A small image-text matching model, trained from scratch.
Training: soap at rate 0.0034, 8900 steps, batches of 192.
Data: trained on pictures of board games with random positions, seen at a slant, 97500 training examples, 17.5 epochs.
Rows from block 2 of the fusion encoder of a small image-text matching model, named by matrix and row number. Rows with one number belong to one neuron. Each number is 128 + 24 x the weight over its row's rms, rounded and kept within 0 to 255. All counts start at 0. Numbers have three digits each.
After each neuron's rows are labels from the 100 texts, of 14976, where the neuron reaches its largest size: "fires on" is the input token at the peak. Only what is clearly more common there than usual is listed. The data: pictures of board games with random positions, seen at a slant.
# gate: MLP gate (fusion_encoder.blocks.2.mlp.gate.weight, 768x192), inputs 96-191
# fc1: MLP up (fusion_encoder.blocks.2.mlp.fc1.weight, 768x192), inputs 96-191
# fc2: MLP down (fusion_encoder.blocks.2.mlp.fc2.weight, 192x768, transposed), outputs 96-191

gate.705:122130138135140087133137146131107145104098106065183113122201095137101088138143121116109197156131137164137125151124139133079086086136137138141139105152133127129173125122096154117104120127125112107135165110152107093141132121153119142133104174109107095123106081149104122108110114118170109110
fc1.705:140157134104153079117118156113075139131092083096098092136169098156088128146133148105141158164120141147129143134195147165125121089150127118153122139159109138120180156137154117133112171138106142120114164094105127115152081077156108132152080176133119169189115106127110093105141141150168114123
fc2.705:108108166117078114145124134086096109174165165146141122164144099123175153126132129171114143142164092123124113151161132115124118137109146132085127131166137126131143142127133149094134096139123120171096097086094103095127123104107134122083133161106123135139086179114114114126151110095138127145
fires on: "6"; "3"

gate.338:133138113134113147116119152107161062136132101092109123149117081145152142135137151096090091084113120157134136128106092094163136167116129156121126139135123125100153100097129118102165130163104089147131121133113132100168084134099064130124117101100127133148119179161134124084143102110117175147
fc1.338:125118090165110154138135149074148086135157139076136134117168121152132143141123144153096110144133101168133127124141118135161089153102132141101129152128101181156135109126155135119139132154148124123147124094157124127150134107132110099118142086118118124152096148137148114124124111115141179130
fc2.338:136093115133127078119105106124107170142097129119127098125131127124142111157101136131144121178143116141117122154113144130139086168140128162122128144140124105139171134138147105137159146169104087106095156181131157143124123131119136127106149119162144140149123125150100145190141198115122123164
fires on: "6"

gate.609:095102114135114125191133127121110127152112125104157110190127150141152152143133108106163128137102137145160137105149131103107097103094123103161145136098175195117145127130149095112123131100109137157135107114127141155159110129100146127120148121121131140132171168131142105100095127133120102079
fc1.609:118161141111093108157120150160161138181115165144148133124138148148080154113127118164135159094132119128151102122135119112113132143176142109173105111146173144139174089126146076162140137103130134136133118125190157121142128114136127134121123139132133099140119146156132103088114147106122104108
fc2.609:158117061091142155118093135131140154101121121142133146115110145103143119145127108087130153088148133090108147127133152149147100129156104148155155115136137137104114128077195161129140128181108105149086105150122106122104132113120140133157098108151129174105099130151084095111106136154103134115
fires on: "4"; "5"; "2"

gate.422:113142141132097120129120086144130142147086113129150113143098094097131110113112096128138125077102147086121096102114105132123102179142141123131158143150126128102115121107118125125108106112065103148133147108088096089149118158151143113116115136149101145139150162109116093165152140126111152143
fc1.422:107125137125095127173130128159154164153124128132146122140109112142096154127114121142194166096090134102116053122108142162122125157148146129126162145109114113127154131092127106116143140090127099126090159071126117082137114150135125108103098109144136173139128152157144119153164122151128144138
fc2.422:137105094115120146098114164094129136147114127131106174164158141132145107156143144119079131153138102135060096174154102121093138137109092130131137124128124146113128087130130124112135171111106117122113106132118114131110113083145155092130092165091128119117099131157134113130136129136119142105
fires on: "<end>"

gate.188:106098156137138107176097125150133123109097116151142134220102139136142133122072110101157125133117107151142113151163149122138125117158100125147095101111151115123124147076099163094111114107123152109121177140181140101138139138121142074135133086143148127165174144121131141153131117140123093067
fc1.188:138134102128126124113158131095148166113119145116113104081146120074167106158173159153083142175150112114085142135141113179139124128131174153129144128120120114110101133169133110152146125127129145143124098154110133162156111124142129143181133113136111170135130130171145111080133099097114152147
fc2.188:129108129142121107156158129150146120163136120094121101120167153177079139096124137150166115115069121145134119150112113131129155123156119097119094138146155138165119130109114145134116119103150114129112126141177117105175145157090158156137096110093091113168121148110125141161145113117125102120
fires on: "4"; "7"; "0"

gate.374:135104105147135129108114172137141104153138083134163118149162113172178124124107179138084118109108092130118140136111096154133069138143145148083130153152133187100146106156157111145119118137123086104126129114123129127141087112169110117112120153132114158127145144113124124116117134098116154151
fc1.374:124099088149149149131112148121108088139148102104132126141174125174156108145099166134096137104095089158136144104154071140142093141124148142085121151141118151109171106157150109119102117125119117115138154137149106135124130119104115137120138148111097127142114121102131120117107143091134116135
fc2.374:147065114118157069123113130117107176131124117104120102128138122129150126137093115126121125181160115142123140134112148121153091150109091159111115137145143129162163122146141108117142137179096107131102150155115154165112139118109157117115134129153137120155116115121109145200138162112107137134
fires on: "6"

gate.493:124122125172155174147158106177160129175112095126151161142107135118137149122084094108117083099185113110085108133145142100148108115105114147134115118139139114140167141077124127118138105158143104115163138129095146060136093106159157125144108150122127138089110098122138172073138119114116139147
fc1.493:137139127140144138121114083180159153115096129118128151164091126124117124132126096099136120162123118089126105141119166086112174117117123124101129147104097136128122101075122142148141140163116108101150155140113167123138125116171143120094140137132139107136156150136117137078127138088123077106
fc2.493:088139107143111166108112154125134107139111090155120163109129131116097111158123121126129127094114137142124150156142162161126134123123170095129127117083142131137122129084105129102129116109143144129121175130165061090091091142133079161152074134106109107134179124125145100155123119141127115120
fires on: "8"; "2"

gate.166:136160096100117074119124150121111139136177104119148100140162125134129111148122113131122163158125096090162165119119143180123089149154161161151132140139143126145134113162155121153116109107121119098146169135121137188142110124136123101129139164155131152151145142159111122219103160132106132127
fc1.166:123130138147132155099136103149186120103081174163118138102083125105115138086164150131112104133139171147099102119126115087131171121123102112121111124116113135134140109091111143127149138142143133162106085130147117091126142112124134134154102111104129100098126108129142148046129115139113152123
fc2.166:100164093139139166133097086145128092099130151152119122143114133086144084133139141131146112088112127128112089135133095140123153116142177148124171128123093158133104169132123112124103119118115142123133091141161124123168132140131111168157125078142123097113126185148128115110119099119125110127
fires on: "4"; "6"

gate.577:096141126140130167154113132092102134132125147131149122173084146177171111121088141103089142146137123129124136103122129098131162137136106138134150136113115109149154103085110149139110106099125138138170131136127113114132130132101098099131147135151122120136134175133138153177100155138096143095
fc1.577:135122156127134124132122108140152155089126115127121110080179104096131149149163127129176098129118110119130130132101166136152092135146152111144147160146139145111119128153136095153156131128146130139116149147104168144144093098178145147182100096103131122144124047148131088099159093139150092149
fc2.577:132106144141101107135129083155129126157151119126155121103160128204085098129151143143151069138099091145159130093141175088118156095116141118082114137119136096146110147118104138110118128114159130131124139151176149125144131142087086129106125136104097110151145183141135087162147135118130115096
fires on: "8"

gate.554:121142121100124084140111175113121151166123120101122126161168128154114111162149115114138158170124147119121140137133170116121086104171118131093128107105103146123111154130103138139134147139121077134131173116097093137123077133152103088123129154119138150156136120143129136097140180153187102107
fc1.554:111129132121101073133107143120102159133118122116117137176162121145119114151122111136145150169120102149135143152154164134124084130162123140075131124143073116130132123130141134128137143124146099120129188126086109159143055125136128130124124152140115156146126100128129116137149170130208101104
fc2.554:145108119094089075099130145115095133141126097116151122159155139091154151165133104157103139109135148128141133185198143145122108151121131149095102151145163094162141095115139179108147145143135141100130174096112117072165126112138163085110128128136125158129107132153141148133168141075115160143
fires on: "6"; ","; "3"

gate.307:075116158129144122138118084128155148133159118124149142140113123119120118146126164097145129131099127145122096082109157177135128109109161115086123134119127129148099124199148120060077115173100198129153126147156112170120180155155130153108126092120111100113155138089121095117113077158153136084
fc1.307:172164095132126127129120180129072117117112119114149135094152144141151119114143103142121135129168128092156133160149097114130137123157128155140118105141134105139156133067114119178163111092158059111116117110149152108146080084103134093149141152138148185127108105142149148127136183100087099148
fc2.307:124123117116143129130107143130146125094161137125117152138138144109141140092127131144119140108141097132155116138132113148118125108129136096119160123128152126136107145000130123123139139117101143112113146133129152094173162117150141138135132113157138141132123132090107255140093116129116132120
fires on: "<end>"

gate.321:118126128117115088130136179124092119171113103092120095162159114136128141148099151124103174126129122116149142124144161118108110124166139127099133146129085109127127089156119142151107151096125087080139192122107137147148074166142111119145143145129076158158128132146125128162118129142180119098
fc1.321:131136131144151202129106087126172118119120124181135140079110149105128113096135126113135095133135168130118128120114084121125163147104105130165117106130177129129122149090137136092129100132140148156113080143146124096097158137123137138079135101104156089089109122133124138101111131114088117161
fc2.321:116119123152146157159132100117158095103115143106096143097105130131121112150106142121130105161098103140123134128087105126157140132124180130147156118122120171112099152178127096109099100119140128133141058143155135144111154160111131166130113111108131115113136153135143127101078107166128096114
fires on: "6"; "3"; "and"

gate.683:135140139080135076112106170117114157172169083118128097136182088145138114150121115149136133144124102100135168114140151188113119108138110135158148120151102126134135132144158155169107114097107090116139124131114124165160084133161156085117134152156116169138129138176130120174132170136145147113
fc1.683:106136127160130180128116108131150110084096174152105154103064166104107166100116185109092154128112156120141095157119125116165140163133083115089128132129152123123137132132137130108153158149160175129109127120147125078118137124097106163134122134111117103126104156087113137078115101122121134133
fc2.683:108176136123133160124117096137158077096113140141129124106103133084111095152132163135146119142110107111118115120102114156149157128136150133130141126117091186133112159137117090124100115127116126118111073165171165147173127146112116134152122089107154091114129148147121117094100110141112120104
fires on: "4"; "and"

gate.182:137126130086103107134106122130166150142107133136148075115113123090136091142138128168141141129154115167179132136131095163157075130135144101140122095107134150075126085092148148121105122069135093132103086162128164141127143126058098136130119123138147107097113106137121146118173119104081104099
fc1.182:129142143065126106151102136132189145139077141106135103130124135129164101113141115164148116166096107127113132109124103149102071152151107085162118133146139145085139094092146157131098128134134117150119122126133165146141139130080166114165148150136153078112109109176105138114162161111117124104
fc2.182:163163101132123113144123144139138157105082166092141126121122116142122166104123084106122137142120139106095150132085141145145135125136146143114085146189150130095096139119141133114114143153089157130131126129157112145138104119157090169142093151127114141118129113084124132139148125169108151150
fires on: "4"; "by"

gate.439:125116161121117087088162108081099111148101106117142126125126131109143183118129127138143140128152115107156115133144147104124135147170151141127133147092109116128128127096160132141163125128144130129092115160102122108154115141145156097164107101135170130136114133124162092141118127172097174174
fc1.439:143092139153178125123155118171085101107135129089126123130138134182150092136139122145079111123177133121142149132157075141092126110095112118101144131122097123142066129140113117127127156113143120120162123123151140132116167123155078137106111136124091187094113092147124119120142146094124091097
fc2.439:126094128143158133088133136139146156129088097130122113127160159122095126202155136146111134093142142133142144109135129119133134148130160141129178158120100051126118120126133089156132111142106120149123112147098132051138169096137157136176137102142151125144144158145162138140125110144158127122
fires on: "4"

gate.686:100153103122102118116126178133134113166157106110146072151152126142130136163113125111140119153133122132161177156129164197137094157154157151116143139154093133148136121154153092149136131125116102085143172124131130167163073119143099096113148150125119189153118152140107126179123150121119114109
fc1.686:119089101108119113130136135124114123127152089116121104176144116162156108164119142153134187120101093117143139129107163135106089156122167130123144120122121142133106101172128109136092105125124088078126136143112125174139094121128133100111152129117111153152165162147108110213150163128134116099
fc2.686:115102149133110106115150166134110166143135079096135126122165117135113150137134121129147143142130148148151178133129125117117093139124099124150094137144172088150137097104139151141146145147112123144146166153118145135089117097138144100109122185135132151148120098107100124169139144112126170147
fires on: "6"; "and"

gate.220:135117170083121143163107139169155137094110124109124124101125090129126082117116128155148139118099142124133098113133189140142114111115170102157134137109125147125148137116104142129120146161106133132119126155103179102152152120073162118138091134164090123135167074138120161141148065141155113118
fc1.220:156124152100103136166100124170140133106106183125164137110113085120137110141152140153161104147132122098115114133125151132158125120111150093149138145125146134118155136124109137106121137176113133131123122142118154107146158113101160135119106168154103122128153076158124173139131066142140116111
fc2.220:133164124107090170107162135142120135115139138113155127144092106180089129103160168108112140101107129099144128130119109121091134144115105155118093138112081086118097137206124138136130114129150136136116126114118083106133111161143061112090131102148144143149145126188164059115158097122127156134
fires on: "<end>"; "1"; "white"

gate.66:143107113101140150159107155128118112132089086132141140101126119137178148104112138109149132149131116155161150093131126140127117140120115127158137154122128156141149130104134119121130125132107164152145133156093139136116164118172152153142112112118093048095143116134089132139081099154125131129
fc1.66:147104137162120092133129112176112135120104136114129128096155123140164104136122128132148087118108103128137155115056096148150139098106118097129120133137135109131089140131106135108111120147118134109155080147144174145118169091092124150118126145127080073135086119133109163177112082133108107085
fc2.66:190164155128127144124135114152114135091115120116118092174101110161083115165153163108117140156100133140143127123121123126153107143117137174132104142098095103121139100169124107134099109142131120137154108121141129147164114128126083117160137134119135131096166137164125073108139154184130149125
fires on: "4"

gate.656:158147128134100097106106089187125135101134131141133138118149129137135137098151087179110113133139151112104105107117137110134138108139095122077151165111121084155160126136103152145139145112142134126143111152131098105114087103108150075122105135137086119120082140142140151111154096133130122118
fc1.656:111157133155096101081089115156135137109086093146137126168109159136174145159124165112150125124138127121089123111097144105121153126149110142113135097105164112186095134152135141136113123122118178099116137137122121149118132143101173113140118126151068140141155192095154142082147118152137148140
fc2.656:104147165145194185154141124104147133121141118175140137114113109150110120114128138151156129115114144091133119164062150194128134105136152139141143097124116124111106120087122099134095119116154134109126134127124155104107132172161169145090098099120183081085127088120133171136124099188152109148
fires on: "8"